config.yaml
norm: "batchnorm"
beta2: 0.99
max_steps: 29500
Rows from block 2 of a small self-supervised audio encoder (BEST-RQ), named by matrix and row number. Rows with one number belong to one channel. Each number is 128 + 32 x the weight over its row's rms, rounded and kept within 0 to 255. All counts start at 0. Numbers have three digits each.
After each channel's rows are labels from the 100 clips, of 14976, where the channel reaches its highest value: "loudest band" is the band of the loudest frequency at the time of the peak; "responds to" is what is common among them. Only what is clearly more common there than usual is listed. The data: single English nouns, adjectives and verbs, spoken by a formant synthesiser in many voices.
# convs0: first width-9 conv, stride 2 (model.blocks.2.convs.0.weight, 160x128x9, each kernel summed), inputs 0-63
# convs1: second width-9 conv (model.blocks.2.convs.1.weight, 160x160x9, transposed, each kernel summed), outputs 0-79

convs0.27:100081161078164115113101086156139154109075221096125137126102128207134099105140174186107110111053117150142097113120095104090110109135119155126068139084143143156161149192125100118148108168111180
convs1.27:129042123124148141092081132110091152169123131094136096091139091117106104152148105132084155082149171126123158142077122169053105166088064187188115104176083181104101135098098143064077128131148151128105116126152185158159151143136116110093182160
loudest band: 2000 to 4000 Hz
responds to: /tʃ/

convs0.44:100122157094127093146106149179154114129066142128133104095145119050068090158136094115148065131196157167143168140153139152079120134103159103063140133082092129131148145095116160116122125179126153
convs1.44:140125110155171074126144113127212144172132123127109147123126086085127116174187176097189129186110160202113117170106089164131073103134141127154116078047184157101081101123093147095091171157099062145131116124151141101142075135119106148222054112
loudest band: 2000 to 4000 Hz
responds to: /k/

convs0.33:051073139122170146138151152102102090126102125127137134144140112108106172129112149114119120041175205107158127151118138106075191115129091156130100106149118154109126135181123168106071109146116111
convs1.33:113137169147148164148171114102080098128161095133133123176146106146118117149176079116137116171109154096133129147091127089167075121143145146128064110128107163109083083171141153144105121155120128095080068095169053151103168131114135111127107103
loudest band: 1000 to 2000 Hz; 500 to 1000 Hz
responds to: /ɝ/

convs0.89:142105151134126116127127132083162155125126107144195084192102116113122104127068089076113143119139144142120153127159131108104128182092119135177162113091116088126086112108068089138146079171176186
convs1.89:123124094133121080126122095160105039146115151138149185102142177174081136168109138125125140120138101126148101115141099156123132159125142122153113121121153188130102151089132163123113221107119138084144113121142125158069137112140148129123156102
loudest band: 500 to 1000 Hz; 250 to 500 Hz
responds to: voice: child-like voice; /ɔ/; /ɑ/

convs0.156:146139126082122141114095191119120088157094107108189105112106134103150150123139182189161109117047085173098107124144073095158110156122148098151058204104144117148205157092142088120170101109091110
convs1.156:149079125102127084100027047132202144107161154167114107176132074175094169138199084152113078142160146086177108145209139171061144081104153153187136152140125109121118123108131139169099085072150099105100115159148123087141157138128095151109126110
loudest band: 2000 to 4000 Hz
responds to: voice: child-like voice; intonation: rising

convs0.125:141179071081203095119127149105166091119101102122116137141134141121083135131182136069100134085184159106122167121088065079115159139101123137158161149136119129079149126117166144176090098122086131
convs1.125:112123109157154136133096113143134063105117100122104092144128091111082047160189112109128108181177128166147101169103071137142150173111120131199079120135119163107078146144127124111162176122167116143131115078075112100169109096104147121148092120
loudest band: 4000 to 8000 Hz
responds to: /t/

convs0.10:104127136119112146136125106133130100159117076140111173195124168133063202111128156157142170095117107204089112160073155152122108113133145106136173178125104136059101096051125158131117181042104138
convs1.10:123144133061139158161049146126159076129180124127140127076098077129176125141080104116118138159111117162136134157149135147124074106191162127128126089147183145088104101160121153133088108127065068170166147153172155063082166098105114124105079106
loudest band: 250 to 500 Hz; 500 to 1000 Hz
responds to: voice: high voice; intonation: rise then fall; /ɝ/

convs0.61:175160110104147174100139185153121088090078109115142150127096134141114132176161156126152151194155113116122144106087172042107153107116085144113083126112140170175081064121100083131174139147106146
convs1.61:102150146088137082178144155143117125106139112082105140072157107091090100119194107082117091163114150115096125118130078142163084125139090132108176118113126149153107099116057116160032194099137155122169123170144103087143108191106156155140121117
loudest band: 250 to 500 Hz
responds to: voice: high voice; intonation: rise then fall; /i/; /u/

convs0.76:154141131131139154132122087157160146101043156118117190095093120101010133103162088129093144099191165114150134114121107040134144099119148165114162133081177120141122120151143229145144108113033099
convs1.76:101093149131131132111144163126167135150124107202134100187050136099121087121195153210136102164152174174179184121087131098099148129148144110152118144175108123098167125141088136102061152113097106138143106084127183125116106137107152093150151122
loudest band: 250 to 500 Hz
responds to: voice: child-like voice; intonation: rising

convs0.88:077183136118157063144058192093147135133102179108086097141133129193108142191113139083092091084102114068096132145183145134110106098124139130114117095094124121155111106128142129104132158253148110
convs1.88:109091099095096057088162113136143162134085160162115177162148129134119133093116116118177128074090095183190095132107112099167146128163147192119194169160158120094125183141107143134150088164164140120111154067130088134127165116166137139106145116
loudest band: 4000 to 8000 Hz
responds to: /i/

convs0.159:140106115083154082087123093102119053089123139131224137124097133121123141160160134171061079132113129123125100124118193169137085161171137122166125129136162159112100108141156123126091167124155197
convs1.159:086093093084134145141139217168207148132156086129119106164149124090086147129189124128144117115135169114146124136146086094084145149112134141100137145187143128096084145151110166206149050088150112130168140123151179160130151128114139129152093104
loudest band: 250 to 500 Hz; 500 to 1000 Hz
responds to: intonation: rise then fall; voice: high voice

convs0.105:105085116089070128129162115140089094177133129140149110065143195130096132167127136084095111154113119143164094153107129107074141059136211117093114135114087120123106179089157177153100130080063067
convs1.105:148134130174168114126107151127149095078153079115080139123149124164108112116137122153142128138172149142063103140142141121204159140047171110098118181113155096158116130097118114127128098088167123121126114101105116115164132145130091100179114143
loudest band: 250 to 500 Hz
responds to: /s/

convs0.53:104155082076079140093086111188136150094174122136123129147074126175171136102184200167129109035071087106091143134107102167170140148120104174078118195086094118098104146140087133123128132108124121
convs1.53:012103123107145150140144126112115120096161155164111138139126159148137122115093175107128152116153070164100107130150129105161186116046120105159164116131069125208128147127138110121122181092129128149107125192105110128080161162179157144090178110
loudest band: 2000 to 4000 Hz
responds to: voice: child-like voice; /tʃ/; /ʃ/

convs0.42:124148170150078135149122148102114086150154131103157158083118114094140138117137190101094107105096100065132126155096053153052073114137157098094125173151110090126127105180134128100143153212112148
convs1.42:167171143173124118095129067183112160071134206123096116163191058163130168167064122135141148136144151101149065118170131124172084126158101166142125147109096089185105135123110086077166161137176126173122164111087071120171187141138103127138109120
loudest band: 4000 to 8000 Hz
responds to: /t/; /p/

convs0.16:176155175101122089147134110118128184123049132155113096132092073111138104129130126150136111100106112102139097132075136165151093148145144106152157125137153119114119159189127124112108145105104100
convs1.16:118116108128101231124148148152125178171118146143089136117126186093147168130124158057082073083057121162131147122070088129086157137132125093143143086117107093160127063183150142099140140112197139061120186144087160129101131080088156145108102157
loudest band: 500 to 1000 Hz
responds to: voice: child-like voice; /æ/

convs0.108:110153099134071062144108146111088158111116142160169140127096101190095095108143138176156139119119097118128110115209171130137098095109134118135123139094089093138139175159119168167091174117105141
convs1.108:117102115149150138089139162179091183182113141167083098129153157095107090093087165114183130128175140082142156120154151172135118158107136109181155109149097126073207105101134084154093140057143107138106152115145087121142166183089117140103141091
loudest band: 250 to 500 Hz
responds to: voice: child-like voice; intonation: rising; /i/

convs0.84:142122099158152099095110100056070137206141169166157115144104115083119107121108132117159125117068127214104142116117100156083110200120119094140160107144163171131102134193096128123099109159172112
convs1.84:157096137089168108148126106146079120071105106173105108111125174094122111058182141113104153122164100168088077119082102113048190112187083156121053100148096142123157076137130088105128139099209171138148174129102152097167156120106123156180111109
loudest band: 500 to 1000 Hz
responds to: voice: low voice; /æ/; /aɪ/

convs0.77:122139116095111148103117170185162139106154153117061118131150056128152122089154180148133080073147157116106147138131106176142121101138170148081126068148161154169150094047110127076166144145150168
convs1.77:151134146100115153118156124158146092149103141111084121127131157069121100146159137103144179074119152130186071093128099147139085145065086119188141106077107120115167174075097206157096188174133138151099160124085094107190134124173114088153113122
loudest band: 4000 to 8000 Hz
responds to: voice: child-like voice; /ɝ/

convs0.17:157087153162164104108209093145123129138160104059156156138132114174063064146121188146102122058102152177112138104129173120125077133163142161075131124126121188100096148167107104125193097102126116
convs1.17:095116133125128147125162176134096098156135097094095191080146154145170086088142118086128087115139073153157123131093126158129071152078069142154189145141166122118126142104077160089086131145142127142154126172110086082125122111134155087128167153
loudest band: 500 to 1000 Hz
responds to: voice: child-like voice

convs0.155:138120138109184103175139141083122105133187149070133102173163101096106113118110111120128099098143162119128099143154099135148121163134138108153146162087022077167121119165125072159104154179162101
convs1.155:077153138159114155161152109107123171090151068188093170133111089068127137125071157105141102101172139144090127098137100102127120193102075134141175107112129138031142127166138044134163107137139158123130130153119155134113107115136211129106125163
loudest band: 2000 to 4000 Hz
responds to: /k/